From a checkpoint of a small audio embedding model.
Model: 2.49M parameters, log mel input, arch gmlp, norm rmsnorm, patch size [16, 16], layers 8.
Training: muon at rate 0.0035, 10100 steps, batches of 384, held-out accuracy 95%.
Data: trained on two synthetic voices taking turns or overlapping, over music, noise or silence, 148.9 epochs.
Rows from block 5, named by matrix and row number. Rows with one number belong to one neuron. Each number is 128 + 32 x the weight over its row's rms, rounded and kept within 0 to 255. All counts start at 0. Numbers have three digits each. After the name is the row's rms in percent of the matrix's.
# u: gMLP up (value half) (model.blocks.5.mixer.u.weight, 384x256), inputs 0-255
# v: gMLP up (gate half) (model.blocks.5.mixer.v.weight, 384x256), inputs 0-255
# out: gMLP down (model.blocks.5.mixer.out.weight, 256x384, transposed), outputs 0-255
u.3 094:163165075055123099137164156113143112111169159112122131187129143078159089122073166167156139114202088119089115156085196118099185105152160162113120188092142111120122174093125182127124152168090168075155131134158135120157155130123195185154117135139063183115133117146161145139114053143128090171137101113116168109080086135105092100112171072123100134116152070100136153156123142140160104110097106106135174204205124148202166125125137054130102129166170102135159070140111137129136158145149186106177143098107146153145082192102131146152129181155120138085122140164137171123135131154152154135158119113045121091142157104113121170102099071069156098076148104107106162113127065167123156163119149141094151140144132195087097116135108168081138097122094132103194111115137129127149135082110146
v.3 097:119150133149090057128136147175129058135107124110152111104127117122106076165144145104156111138111138103141151164096154126081105112160117106097099124109184098100141103112124127130095099164088129137187057155167084088091105121148133078111151127098160196074136086111122110128210082127133146141135154094122141100128082164145119122115071129113131172114150162114135099087139177146119131145117142133100201121127143194121120081179118114121098087213108147074150127178095179166211080123113097099145129102135193144170133140173128121125105135190161166170099074176078128100160159114096168160182148159087091131194190093115162138105132140115116125100131110183186089105116129136155188122129177134115193159076147175081136123100097172114189136143102144091160186112102111183161159114159106
out.3 104:139101133108175148040061137160044120151109182166146119112105105121105078122173152085162110194072154132217129105132156136140107131143112106160115146118161097108087134108085129123157124165149113169076088059138162162137082109140148132126125150114146151125184134115083181137162118173113117129109103161094151143189145148145161069136139185151136153104097093160120089156128079128158164126148092126113083112095110135102152141103071214080137089133123178142171151157116098133141129118120104158088113149126135215151136092077126139093138101077083094168072130117134210151119103183088116078101163112132121156158124121110071086165112114148153181149132088136170133103121102125111074128109134185108115091069101105151081119104144150095112051085116150120159109068160139140130198130122104
u.4 052:130096109156166108085149097050086111106147149117127142161108125119177200076133092135125125090119117135160108163155138112101160097130138154110056123110091077136115129097131097121141089077125153071099176121124088145154138128142165109098137131157120137093067082101158136062163166129096152104141143109096110097169146110092203142081125143092116160089125166143081100099110129145136149098122073085113165104198089127169126138117173084142084131112140077174140161126145086157125113135155151146152116172105174109064137084088111122128097120090086206087162188127107129138086124112077145151149118081142153068167113168098070146114128102116118129153081128117075127081104117120178162119130065126138128125129136143104148057131119207185244178102115052100061147130140149150162129115135113
v.4 047:094096150164116126158158131142109084113150119171100156144118174117089117102128139175199116119115084139149077080076101067077131122136237084163185120145077134167139115127136170087089072166149097144120152109200131083124133070148124083135120173126185137096120115118153159099158152084112190140113106184124146157138180191140152125089089098153102065149115131160187115162113135161123130092120130093113156137145137145069121110168119149075132132161139142173091145157055126177150140091155151089092143182079107077144120114172150149155172129140157080094075141103117146119110141126135134112088097150191109145107108155090192169191126105108175157125115171161147170094046101129107144123132151139105149130190099090095158158123124171078095128118148132099156106062131143129091144074112147
out.4 055:112170163124132169157134146153145089129085123127165126168120102087085106163112140094129141176143080144129128087131160170118090115082104093160162139124106187158164177127148147124092152080111147155174111147171144081104159167091154075128144128189124109170104157176109132143129151101167162143134152102191144132101141085138133078113177103149122093143154084145205097147135103078146149090163168164049083133072161151146115132093064085089155123141117126151118058123138133173188183134139147071066145070158154118142103129118143176162149106096146050150148109158185130093134114139118092122094146141094180156107183107140191115164102118064087165058155136147156136160154163137113085164060176153170114151117073100120128132150121087116157101137140176151196113187132120146108105152074132
u.5 094:091130165155149198144091161135121137144131079155091115123100145122139189080168167206124091131103112106102127189105103124129064148093136132198137164076050095157103131173138157128130173088133127134091134105108122155104066129109155164113134089132145190076111077131158179147123171054115123142159171138089131110106128080133116089179152149190125101126118092136105127110165135149100107098105116166127211091181115062079084118141126079170196064154099150100123145170075119075090122101163151103106131154101175178139071065115165137111132142146183110136142108143164102119096088140074112152109141088082138098152126152151166145138119122186100128166104089106117130105100108159206134131095139118135099094104109160177118104171200098125097135117155107144117161102081130109119162126082164
v.5 096:143181117130113097194113082055125095162031126137074144130142141124105094150123091106134186182115129192113078128197138176111066168110122092123127099123107133147151115132093120161095154103123117100143181133147095150094128119117153124180136128119152138120129112154102146108079133112123154078108214158105123114151165185103039146133111064134147176095084123117115151142181136130137155158126142134105143108120143149123157153106111137161163148149102155141081160144110105139125138120091125106105145126124092094119146063153084186110135059110191130166132058149116170149155097157108114110081138153101160165092164109066122142131071096150121085112159108114128120181157163132153141139111130091073126124150139135036134075202137153131141062143190092112136164185189103185114086177072139
out.5 102:128127123108129097130126131148090081145082115068128081147138114166070153118123132096230121124114127170137082055164115128087133163087073180084146133143180131144175179127182127155176156132102159177193112171159137191104167078133146113184167101110089102159131141122123161116143099183129144160142153100113163178119106146083162134131168174119121114156154193162126170139143141120120109163156126111152088149169141105092089095115145142122149167174206170166127127071132076164164099098146132163133086053060117114103129148099220112199136124149065135092104134133139123130129128094136101094132131114136127099130151126105100149088146183114123114096111155183172110105162161117151118098097118063142119091117125114083141111077081128139147145091123123205130083172176153165167105166102086
u.6 113:103117093111129140106097103118186128110119110148149099139103098161175142044141108138213102053110137093153121163098168092100136106120140110097173163134148118015106115116155125108175164173126138148112112135124101134173116147105058136168154088073111111157145158139140097125141131143164175119121127189169102097158155074148160186104129123129090136104105131131117140131156118108095098098101133132104105086080126083138165137109156119131179169108108101088199135088127147107106102084118136140114077130091169160153136178172107119167197117138133167124045174110155135181165078072105140143082082160162131096088090097144132114179072101168115096139132085187098119143097134143123181081094149107106159112168111110085129103148167073061170060157146122162126161140055121143176134132172121
v.6 113:117105130130141082119045101139118143119073145068116099098113062147160135139100135139130178153136093136120165140161149122155119157091155124171066172143157059117084173116087128090156113108139134139158055113192129131151100183067103159170115153157096196155032106144190125155123125138140102127104064168118157141164135116084141165116138114115096101165202193151156119141120140099134156057123163168124152147183118109149118146130157098134179135074174115128137105140187166122104182137118120183140198070086095132158085141144155186162097115148126159112136083107166114168104111152145134126156172136101159136123182157139120136073142144120107142126178168099084088083128108095118116144094113128189145162138102169120175163147109133086100146162143181161132194105109139072086156145182155
out.6 113:215217088181179190073118124127126150201117117138163107156139104127084121141083147163156160203138154146168142187100113091142097110088128102138086144182119070077128140147127094139039162154100159132092058163174098104105119167148029155153164113128107128159134162143138152141107126183169181114171137146132135182106110145107151145139152087096144121131089128166118213081156102119138148115145125193114091141138103197064136117115150150096151116151106128151151123089120188108133122120124142160108162205104134134091136170098104088137151153145184137148164068127126081113133140130132145155120114172110119171097123116106122111143070170138118170151200123108148152146137129143080148163118117207142101091123174146115166123168169149124095156172146102120109150136162125118144147143073117
u.7 098:092126134113125138136089113056123117135103152129153096143129106072100087113122166126099110171115136154156122087180158097158110137147150128157157188097115147140114220147091110105124152098122093161122194141132190087134113139133166173165101045104082126104135097101110093156203083182134143158161145093147129126186090113151096143103087129131112079128162130096137110143121114134089128133158162139154054130140145117132156172120152135133140164114185151158159090116148091121189119076122146165056141105122183162112091138139075111121118126135152131136155111149141109155092196150100098101133125127115129095150110134076096071053210111194111122211142086145094138120057199128160151182104113127123160109180074144170105129103120164144183170150145131185160160147151139058061164126137144
v.7 098:167033114156082118130133098123091109143140143108094069122146135127094129135102099149183134118171162099144128141155177102054106059166112126149133141160142101123107156136024040100169191100134159143120163159149058167159123134137125043132117104094181101144121130123094121169148114104150100116121101148085115164098059099147104101099140122144124154132099137144109090107149142125109104093143139120144154153071193138161159119148117177149108115081129135174123091128120140112066169127150080167100168144155126132165130144118130192185121110136079171105091164168172177116172166153109159078175140109112113086158098141089084143094135128194137124108111054166104174151083157098092105152145141060113118154124049117119162109089125085099105110113138144091154126086108096086084193139127106
out.7 099:123080119144129208168141135101101079110122140160158159098139081136170162183193071102125122085112101124109100101131139120170170143159133136114044159157110165101057126079128165112112051181164142126124080144111128166174124088104117143172144142072154137134168157141128130129071123170095115132103144161121141109101079110098143147145164073107127157190172081056103109101121145112089153123105102163110063145187109125105119136111112129179093102118112102114117103109163117163169095170108079087154164217104132080124096150108097152125080154150069178096174124133107191154177095135100092146113157156131129129128119099118096108165145110133065144132115096139130120121144077065084171150130141093105122117120079177065156140133136133123089071084127116119107125222063136113177148140137095
u.8 070:164122150186154175164058146149106132141143162146123108096113130091107078110149133157075153098127172168114119164126123076152143171111197146088128142110097105135189114061177121171160152063126162151129197132102142133088132168101105067164140129122100132125158147093103141119122143090139112130134195185102078102112156130147144148099112175142130155184115097091211117153149074107159142122150092115169188124116087139127134193144129118129122146114055127189116073090106143107082121079138145153176143147118136078125139157107136103133107082172195104123090146096112125068135158082137133082162130183112131213154130102146145124122102092075192143102078071157095144143141122182161143150165133075126211085101118160116135174051108062119151120143105140081120094132100137139137156134141136
v.8 068:158119118141153155157048139106166176119088204094140144118110133109127122131098128180127090040126063112127024123160145169137135110080133133083135187166143115127119091095081068157149152112159112114112121146089156138165103213146115126079151090172155113192169171103122088111106156104083119069162127105091126135193119160125064187087103179117145144109184055133127138103128148116119221136105113150150099068104154128110155144115084164108109178073118111080132139123138142139161167102176120128151171102097109175122149131131110116145120074167164119111134085093126139163144147136134183109054130166150110088144132086130178150137128133171093114110059165111119108161143115145169138132145113088147115161158169046109133150115107138152125143148095139131152162159109170089147166181115130
out.8 074:028104107093116085092152102075116092076107102103057095134107117113180170093063154118134115158111167146135160155164109149092113142146130077147110119153106104139158065164131172124118127156119120120104117076112121123121117135161131206118148136150101107118149165108139096138139117127155173188097082091079143155113131134105128107122103129105077094062095082148104132158127169089058101138075158150115149167125114116052123126134118141081133110148135155061138147135114133097160193154138108123183053155177154190082167137133098151092092167120041123128175160118141175090152104147138159116146163131142173169163126156179144098192156111133090072092115090094141167136164141145163086165147133161119130150158168083071112173134118127133120128134137117121179096151114104176135147206059183
u.9 112:094125160096131155140175122126150140130144092162138116057145117074121151103142133114052114105148149126152134103151098105136115178129130181162115108101119082143142070111112174061120089140104160097133148126148163099196129088045103111057152206145126122101185154067110120140172124100122127126129182164107141082121147146147165136174117081105093169068155110095138149142182099126171104177135124157145126121149158118078184128125156133142160148082142128111157125176097032127152083136120157167076112128131079178109061128128167162126190078150052164143133127084154138142135067131105135135139121130086140148154145116152125139151206151110143155052107121159185103143095100169106133111118124171112083099124091162130097142157153047176148141170078088087136107144125078155171096174114146
v.9 115:170124149119119067112120099144136097121133154172105145129149136141149201127077086139106049087175115144159132113126160130148123099122133192111097125100106112049112172144160199107107059215119150177078117139153082168153127132159108101146096124118141130173156180136144093186087113164100116071132131119190112157105131121116131142128105109117110135104162191120099149168150159140161146161104123184096130124148073133059163136161141179146105105182148140136135159164157161108090087148142141131118067082192117166108088173118142147142175083132081153153101126137114115200161123110073103188131106069160107169144061152128131106145172192155129132110160127132173128159128152146162122082091156162137112083107170110097093081044134135105165120161096100086114078172110119166184105142125091
out.9 106:045149128133096139124115140098141140196083074116170114188131094096157153129111099143168136117161223137146099153109103163103150174156105107167133198100141148114077178123123185100098142124079086107124112134120116123156117087169146153113134120068128148146160145119111130140098142074087132138136136114144129192162114137126100122109153075127154179131150161170130167155096137183070113164099134162103129163138100155159166099106147129013142151156132130029072072097085140092132134115136105198177201083098100057121160172127139157117113157167109126085091146103156139140110127128202169154088109097161154124144152185125087078118152107172101137134127083116119141144112157158154144118168154126161112130107071109100118102122105120179092126076134093155141085185171180138179145138115118
u.10 079:142117119103121130145031162108177147199162116157137097114115053137146124122157105141107136178110105175124140190088183170155167138158144123125106149164155081167114124111116096128154172167093158150123106102084119111149128158097238109120123109148133140056157180115096125131112096132118126086097124059160166134094124143052130160070124132176088113154131126149110112116139132149085122089130103170167120120140156180138200107107117070126148157086120166146132164147089083177109086178084168083176078108051145131113162126126136175112072144116136098108160100102130097140196159086097151106080165062195170153166142143194132168100159134139135174125145110123132141106069167111118055132132103091114085157141102120119119168143139113177113123095114121109109108131105113144131053140155153
v.10 067:095084096114156141134202146117140137122051102182127097141175161122100156140074117080114107192140177169097120061088157096109119190145143070106141141099156128169129099087103112139162186148096129167151154146103127151179126159159113162095210077127191148138127152140097125148153099191162104148118112073135113152124131172146083110175112090146060116168104157207092125069074132156123154089124177094168099149082114119161137135073117088157110108072178109129158134135128122155114184169085100171093122133064156115080155103120142139142127086115120149127150112133058124146182146114136139134058131115163144094070118165196134164095124119064129090126099102107117095142113111075130138147089171077122165124151132120112114120102167124179098183129151125101166133112128163143119175120164186
out.10 091:117190101177132107142142113156105096163065088145171163151120186115107105110109160112133157130107148146126169074169081195119074138135087151103147054119116062059158094140119097111107115154093102154142119116162132139089102070191092125135157154093141155098167115123141161146091080114077116124098174200072117132134133138139108106152137136142173169093118167135178126130092111166185159171098152141089137151139092094096086113108157206165130117083087141127103125180144145098123162082068085107131214170150111124121124180105152098116106157129129152135144155124105093158190130123160108162063107209144078146062145095167125118128117087099103084111161147143182132092140148176112182126143117131123079105157097170115111124082147077115199169095101114146125163165176147111156101111119099
u.11 074:143143155068122150123191130090047099170087149135133108128119149082135141167146132092112122175120116062159144072104152150119122168118179077140114177100124190158110115130058134135168094139078159116176184139144075142139123128137138012169126168119121133137182091052185146149150146144166086130109074172121114180138126133140130069109142080119118125155139105184160125175188143127103159180067130134169125127131138138099095145115155158142108168148109115141089114141108137140142133097134124174124148146139086063100163084175137108115055153083149168167097134074107123120077136174105143099129138085166118128112175122078156098147122152161167087061139138102120127058156117133138109185087124093164088111097144138066113113140151094098132093114079145167130090071121104134071120075113094
v.11 077:087114137138066088062139161156099170185116124121067095158083151114156122147135180127128137102176121121137074121121089143109140143213078152185089141122123055151153146107133147163068163158095089096134134146144089108090208142150209105104133148140155154094140151110077106115189127098090162154086072091136118133156116115120165124062164086040153167077077124117154114085185163088138094112075099115129130128105123153130113107130158090108145135121055178148145113171121160107157114107192126098154152169168092105180128119105143139062134086128167136099168146110085136162131138155122115114114148118143100154148152122113130122094099128093121096136173132147085117116099119135089116173154088139165156074134131127168138104063150143161121127062149076048114133148096172065104110129081089
out.11 082:140122115141141157232146173158154190108145085101138158125138101143101077131105157092132095108094077152147119103084169153184155061149096098082115120100137085157170176176127135159145143097150128114115175141112123035121119108134110177152149106098105084062145127155106121146095169179110117092159116121093147066163088166213133123144096106088128153112088165131117156121146154165167151129155116133127087081115094111133093070129160160094122087148148112118159154213144098149148114156099114153088077099133127153154201142115129178113148060135124134165118066157161123145132164144101127145173089142165143138123124166133122081128095168123073160189129093086162123163088124081083141095169154163141134148147137141132129118170140107196111133096174115099120142195151164132195150114153220
u.12 105:112169121115159099095133166122094174115213129073106115106124139135123096134162110073139088080125153167102128129108121122138159112096141145144135127085153186100058176115148152166137112089127119133170128158175159142185085100174116170147108135189125118077144146112191151128160148089110156094126104111178155147134099123076147123126131155112112132104127187139137080112163105107090161116027171056108103164093100155167172096129101090178137157144082103107074170184116150197106135103118149237139180130070157141118145120102166120133100105145131145117115098121094149112101131110158151130089153199104163106157118074107101081122096131104129157136131126068156144144136125166058109121100089135121154133116134085180121140083031101149067155126144154083167129116185145188125085115092134
v.12 106:128137129131118103096167136152102143126127104201147188122075096097060115111115100155174159220113140096108156096093152179138124109175152115182132116105076135086176148129068174127127122088096107156071155153122132112093154168055143097137062159164114057099129150210144118131097115072107113124149143094107106154117135130130135145106127152065141093141084086129157095123138177049187163102125123119110141081113138101112168127090054158126118133141147156109123149123105134084166161159099144070175092133138155139078167117142092125115092166145147158136175094117149170109102146125105123132080140100148130200081092108095111110203174146106117086096176123126136090106118184087093129133109160091127142146162182198089151124088077101103102161106138060130079123108132139156118066100165147
out.12 104:174145087125103076126117156108046136152114156169070107109110194142103068145166136141122119090115087137142070181141111125176137077089149092162095068080140146109125124106085111150137121106117126138179117153143137107100098140085121101149109087115127138066166140117088107077126100100112086127135152075071092110184113128124084118126165070099150173095125167064129144102082092086156127163114113125112109113112123163074137145151155138131186116104110202146104158104076142134180146083183090109155162146107141130182202155145167143136150137145187195117107130101095100127129132153175131138137123101125093122130092146138095150168203127115168159105104134199124145111157073163166181148076174126111115128161097149060076108111133158194167124140148132119164172127114185132165063075182115
u.13 110:104171055095132136124145146131141124127109164112090139096173099137159111082154144152128069190112145112117128148191117124209139105116094079108124133093140085126115102181195093196165147149089156142116102136185152100161144130123102118149104066114136135160113156116093107053097161156138108142164092161127099102182072132121097107182154200108096128112121128186100107166092123130084155102159169124151094090169146124167065101119145084175119133087100065067091104139122126175120165089145199088098104157132171172142137105141152085174065146120150097116111143132119152130138165114138173115089130142098149070115166208179109157125156096140088151149199091153080106110132144141163150101076128163143139124164172161074138141090113172131137148105147142167116093109155114144229148148140121
v.13 113:110141104083047115114135141060140103093105130101160128126124129157113115148145147091079174137122161121143080185140155098138154102134132117155110186138173093170175111137121161065155139171177124148079117115102041156111144172106104141145096110099120085104145079092127140134113155116065117142151106084129114114115175151167111074147112160127114083044158155105132171133143152092098124186150043075119127162118085174136103150079161127165173192155134122082083146169146118202133120146171090110156132134069115150168147108123115162173164102144087168107070102139128146122165167106101174068125122168087133167139135094196122119125152145179112089107085122133077123142166174141129179146102156105131129076107064133141183144105184134083135137154132116118197120129177103149150069156174158
out.13 104:068172156110143151152135088132106137144125080109165191120109154091081118201140114138143190148194096155103104108132151180150127192155108128123059139119130133082134095080115089165117154151124082105078127122136115169136120143123128098115079125183167089136084078113150160129147104151143128197189111101098150174163154123090119194120095134120131125118100084159101107080104123141098085111111121160113205182152078157200154082084148124143129143168186138144127136130142086131129125133074123114068140087131145100135086070163088145115159103135112140182106159128099182104143113090116110102053165072156130116074099160053116145095130135119139107170191134079162100150094138167085125111158114109126136079183124101095109086102155074082165128166140129077071113151192145099148136136087143
u.14 097:046145124103111163123109129112175136079150059100102159094135133149132136097164131147151092143094094126199147120163168143120152105164106128090131126209165126064160067106113107123119133171141108140061142143066080156108142155097098100085082128101196048100120099075123131090115142164083099123162142133111171146144146072153118110141171132132152088145123160125170117184121112096130111138080111144132191152119104136125112164072179131157155131068131116080150118132115144146176162138130165092088168110103133178145135175126062162154062096095121120124120163137134138110184166143164091127193154099183146116154152128134118129114201173174089127114100117079088155184124154163078107125161068035138126138153139133144116141108102097156073132072153122157087159148142150070144135110158074
v.14 090:119072147140116166118115125165125111162157087121028146156139112140141204110114097164128102125066124081141152177128112121111163141143161165139203168146060059134115144116111106139157057163100156142149170152158122091112186108114061130116175099142181117105180041098130134129118118154111041094160085121122142118134156144062205116093038141148148150118128170081078114145151166167088133127103145107128155153141085153117115174108124096160192141112146117124128040128144138139104107118141133107171134127166055180136158138153123206129150110140103113156087157093102118139116115104171089138124134162121084111122070123117128152151115165033070174128094169142080135111123118116120111145099134131103136108127120174070085101152095093104141129142147162127074144147141150135119148139163088
out.14 092:141146108104115101102135128109140102168127212168089152170153109168164171110068085145082094142113102134162124146143154104152148161156052139137101148138104105104142172167119159134055092109128121093171153093114142115141103139057203135126159104139105170141115132132096162157134072130116135147107170106147061155125151131107174112129112111091139176129159116148083085160081183115111147101056137087155165169186122160078094141174118108130142094118164139207158075107144159098132097066085077100184092174137156094113120158145119128128182104187153111137121144167176102093107114173134118161044083139135105103115127086162115154118144115065132129187070111151191142093140095085181149067146161158093124167067086109092072114153126138149149144166163121148129079123133106174137112112133100
u.15 112:137141144152156097177184151101182170125120130113126162109095189142090144106116116074137149104124132095078115100151133130176076070142133166157180075162207136120177063156094140105107122182138125158115119138100159134183128215174121139137060149133090139073098100175083189163132143143136143155177140117128112127174174118107078122111128070121144146134191124136169119116150134125159094102114136202133130131068185153082171077074126142087129156110137156107103082162130181159136095127086118135158141144157133136079179091133116163098084106126106151077155168162157159094115166141122131095185111119081142148142104090142143122116089086117122149188130145131129057134082121140120105168140097141176197123063159083103102197115163102090150142092117130139149116165137162181191140101120084
v.15 118:127147146159104131101134120226142172166099121136135072122070125121149167145157130180088131074154102146083130113128119101090152112112099058089128106056148144142088155147111150131134091127097076217158140133137110082164155090137119109115114112172189106124109125154109120177117138074166108099144168149169106122122144146150148057143106130093160080083080096145090123223119131100139107113111143221079122126080074089121147118145133186109103137152146103116107121186126144106116136123139162097169090117123144125082098144123122111181129078158145124083132074147141128074110122156061101096150058140103109094145110124112118105147093141133151152122153147127159144069151086103179106097083157157100125149186155194143087122195161121147110085123110186048107146147134109060155122176133081
out.15 113:179129148142102214085115157105166108132117149121141154138111098133070148070147116184130177120157139123119114142107149133125109134142169078116134165107076110137149161107139176126161123136154116110174084148098096125062144171057162130121081099032125118161123121119127151177098091145117098151099105131197185103121146165122141154182143129071172154124059055109090111121126139067146151142151131089140167127139119131112160150072154091157137149191141151110050085144127154099085112090175157124100147131162158056136094129160108144126095081131112164081189082103182114092143116105107083158165171118149146145170127184132116080130149167156130129094143139140095102114099153130135168105149123127057059125177128143135095134126150032092143151113126046122142080171136172131156148153081135
u.16 129:122111151165123202118116116102142084087161142130157124077139094160144177179188051106148163126171130115132143155117172080103093152192171208132177142123132113073139132128091152172121134138119139119090137141115115076118116099072144154096117148128086117064127147183119161115163119107134115140150135124189136203115138129141070110094183101138117131104126153107151156149199109107157131138081173153049161153166137178102089091105100120178128119194147124128096166139137103130186162129140157070125135150175112114071107160155094109116215138111094127075162105143111102138109168157104125088106107167108130122110044239104132151125118135083096125140078125107165150146113144114151086129138161137085129132131123150109120067117160166108085110128148144090151127113153060094163145155198186
v.16 121:173098092156128133163144192103092108089160214197128099061131189068147122181070181102148156103118075156188124175132106096094115173148156134147099117135119140104171125126143121129096146094120135145106142142153129121145128194201084165041120163188136113119113131149131080133121097148105153119134114170166135121163111173124091132138165119117119149114138154134180069111095129086120080098118135079172099147086122117115156088163160100102103112202135127122116080159164189141073116115124132146130112109204112128101125113177158114167144076149100087125106151144142129100129154124114164129167132161128157078074185141159146165067163161089119105118085144106107134151154163120110133111054106106124175108148079158164040142094116152180135187108165149096114105158115116112134135087186190
out.16 118:122079113110127128151128076115121100122115090155184171092087121047098126175152158104076096152150116105128120148111081190087121205200129131180192134142126118114133143146113106169059115158153150151099167114078130098088163122037101129159128124095135095096120162074110163046096149123174151098150136116148126124142110132110127113107090126131087075064156150070123233112137123135129191076138098115132138134169103134105113107159159116172117142063139130079084130158083137110115091110122130124119148177103108149122130089147094159180131120131151139181154138071134095154146096134141168166112057141148123130095119064174145080113156115158070137142165114167141106105134134134135118188095116106174111194163174069178126144102131095167141150118112152174107136096062104172143075105137131
u.17 114:143141096066163114137107145114147064202124101126113074113083131134113139141119087116117135090078146084172155097137151171116150126123128142099077121114078137146150115144135093051069146113125132088153091079102160151150097140174139130124129168132191090072135125129145140142116108154140137166159124134118136144134142139125138104155156101127132134127119148195120136106102126161112135118132132115121064120090087163113097082161102097090053196156135082069111101130045047075142121080112196117105008132170130151167190131191135100088083162100125150076096121137132141172094102155159156125164122106171087109090128153150162043097163103151145095135109125094102144102094118109141141057137107149109169134090095181154147114139150133101168107121049106104069146161127122185145147081155125
v.17 114:117106127156125166133149130120095115087123185182122129131088167141125151134140124096175099126165118146170172185148116113147121106174086143096153135193110099098160139116104124096157102082055098117112173110085105120172088132183105076141121188098123101083104139194144146077115106121139147164114123125111129116141152140098132061109106095106041148105112139171127153141127138151120193139120133138178093097130104154094077086138149119157120159175155098152113079115104119080123144157090073133129144116145118091167159172186080147152095096140153194145102109085125095101137127106145150098154064061041111096111127161049160112152088114076144153173129062119140137144071116120123108144151083160180204186095121119133126166117098115136137075076002134099130136114141111160133136090151144
out.17 111:116177147152176166133124143109132120140109176097161111114112104075119155204116139120151169082132117144166143124176174158086158125106137090147122167156084122126073172111152199097127109142178151117127128131185151179101159116120175138163078167140170138148118156132108101157141106147094158109165177096155159132143121121110157086103051158117204107099145086115144136150116108152165101151141079182136138107113139124082121145076143081189167133114173133099180110155159165161086136131151155122128204173112076149171088156099147205183201128156076163149158095075114159102185089122095113103137171092115119137167149134105154093129173134112151084153139102166061083142091163121189124123158136143113085077176148123124135120157152137100149109159219104106154086106108088126064129070149138
u.18 100:158144110081107089064129123124124101111125118147108133136126130118158122127165175117114151173125153118175090149074144138073103145173151066054156103127133121071062156098135125162133139051190188072170122186089156135182212124173098170144078160139130161096150161100090148138123159151114128065159156136062118178143145126117135114089175120055097112097096164145124150109140144178106144141127155172082139108064113132175158145162087134149142142097156133138078135127154091075108133096108069102147209110125126160103159140107132158138119155097156155175148153198074099137096085149094143133071125128139147094151135106127170162092065130185083140127127166094177108169178123115127132128117161080127078114123157113144149147158112215151130112151086148131092170108075117097139166106163113
v.18 101:061120125114128118102134164124130159097140109158132110127126179063149178204134128118123135151122188153128062128103175140141102076088146114116145164105143131087145131137126177145178149140086153201107144077155144150096136147127116120121146130140202140124106108182127146108145073076131209159107113128158056103125162138129157139216132138122135150145118106188135102205128146148154121114140096130062176104104133087160131170147145122097164134125165168042156122121149137091129097113150112151168130148096145119162094148124101048123144157118129088078169118133202165120156184113130139131084085112165057099081103126123099127113150107098117080186187117074144102138152118108130130135085107122143145092144103130106136152100134160079123101150071082040108110084104118209139082127188074
out.18 100:056118193101131114138126082133155113150151098150128131096080184114128157128187165186138191085135088127103121082150116101147120120097135130164173129141135121107161129099129162202164097110167115125126174132124060137143096105121158190141145136189126167192182137146108181157108104102133119165083209118077151092095176109149106162134101125114105122127209153094155105154164154137166122090163082127188098138151153143141133127135129130099140152161141189118176105151155096109092129155207176142099107136105172177104079127118124125106144154109155170132167100074152112114167118107147184108143127119106173071164054133085134070143133128159138107153143115064160118174090146138149091152145152084112132084064165184156147179204126109136166131099176114161149117153158139140154052102161119
u.19 093:148098135105114132140179124131128113093135086112146159091157094137110151100140101120208143136184103153125091131136058185096087075174152112121080060170106122112149168109157107084105142162171153153128106178141115149077162137146104156154153166150167151099136100080140162079078145095118130117126120095170226127096156180180048108163116140161135145133130153157177085127115074138123172176167139098159126150124173118182102127139119097120133126150101116133180139055109120168145126103125119132117152150164147137119135077137113174155101092163152126152125132225152164099098158144144114147066092154113143179159101132113152061107089107138123153180145162134136177136139147137120101128101095182141133170172132132149150159128150117127116152165137151077034130155049072083182191143159064
v.19 110:115204099115100155173122129100115079117094109121148135064080149150092126078097134141113127085124170145145131138177136134145137147151080133089093113127060141146155099124182154140122096108165102151172142173088116100143164139105129138103069133178091113105111151113120183172077092153114086134151110145169169138143128144094171131089136077116194052181105171101169112141113155128063089114102131104170038070156096091114120111163178106129124174144141117114085058069083076090154097153154121133112135149118115126104156091075217105135143161176107079123128095123098125186069128148145084183115083078119086086172097122152141120130113122128095110168138130187095114148132153125128137136110108122126156085123095144188144138091121133140158101184129137164200124072087153138099136093137049
out.19 103:147157138184098107191096096134154109123154116170092051126125133152090112103167154114140129133117142143118116104097051140177156093138106159143116136120145151110077147149097124137105135103111118108090133144142128148084166149155085096097107122197124106138140123147096162051172116096143059162114117145059128143134091113111161117108083123139183125135164171145124105170164149166134116150047115109154124114084101135091146140157059160170170127196093152132113117108113119125128096164126099103142109167121125064142095096144175095108138180150168133080171105084097122191149149148142140138111100144148179137149128026182142138070138098116108171172046136124093168119066143164123162082105188159165106144157147117134160158203115104134207092187134079078154093187141106139102078117129115
u.20 120:141114155153079137090131143174123122214108083113134144135120150144179090141144173127129111122190177142121139144166143136149146194158132117124094175097143074110146163078145172113074147124151106164143136167050107133139109169135139112081095141169158128117124156127127093138182123125147147166154121153128132146130144103145134131160106068129151146094096130121162130166155152125143092138080121079142162145066068060149157138123136124141125191108106205114182066127142142141138136108141195181068120112143134125126110137100165072110133118194170141114096119153117139046062116125152104117196114096205154126129168150117170108190127201103142166171113101085137053092145116096128169061144110131094161150149079168198062168119102157091140147143140147168150137073097138150095118101151183
v.20 113:104111094089118126121141135138117111163142083088189177123134112079062136136147099074100179084133114127140190101159143114122054112195101131160191125117139069151144139176177128123110080117122134070124113119114135104106124152078115163119154137071108131178039118064109158190147138146128207147165087207153148085108096091132172165181113148075115152179171095082129162154127088123146166104097119147174096077071108064123148164082165112138128139060119157100152104132124133160186123151142164132104147094173207145122136072157096131170112115125083161148074145107144104109064106117109126161112142106169189107109126099173113116089127085122104137193173070117157131067114102109135119161139146114146114107127146150096124098106116134113140148134086176159099129129159127126119100166178119
out.20 111:146152150114145141125118104150042159072146126138126104144159143153113083109011158156125102095140126173138140137146075135152157145108153133071124121157209161208114112100148151135087094114129154152103149096132112135077124105127120137098095143185109141101163121107119115121163116190107119127157073151062124131163189136109110122115128083113117130126116190147055143131122187110147147198164093136124085152123096048115093104114073149162134127169098078149129163118117122149097147128133168094202133185143123106080122199156176131171112111062154128182125131154130111142203176112153042126119136141183072090121121153114148111106163134139081152088122132088167124105171087151106110151092133187131099168143183135083148086124095117176132137100188166117128159116091085174118139128141132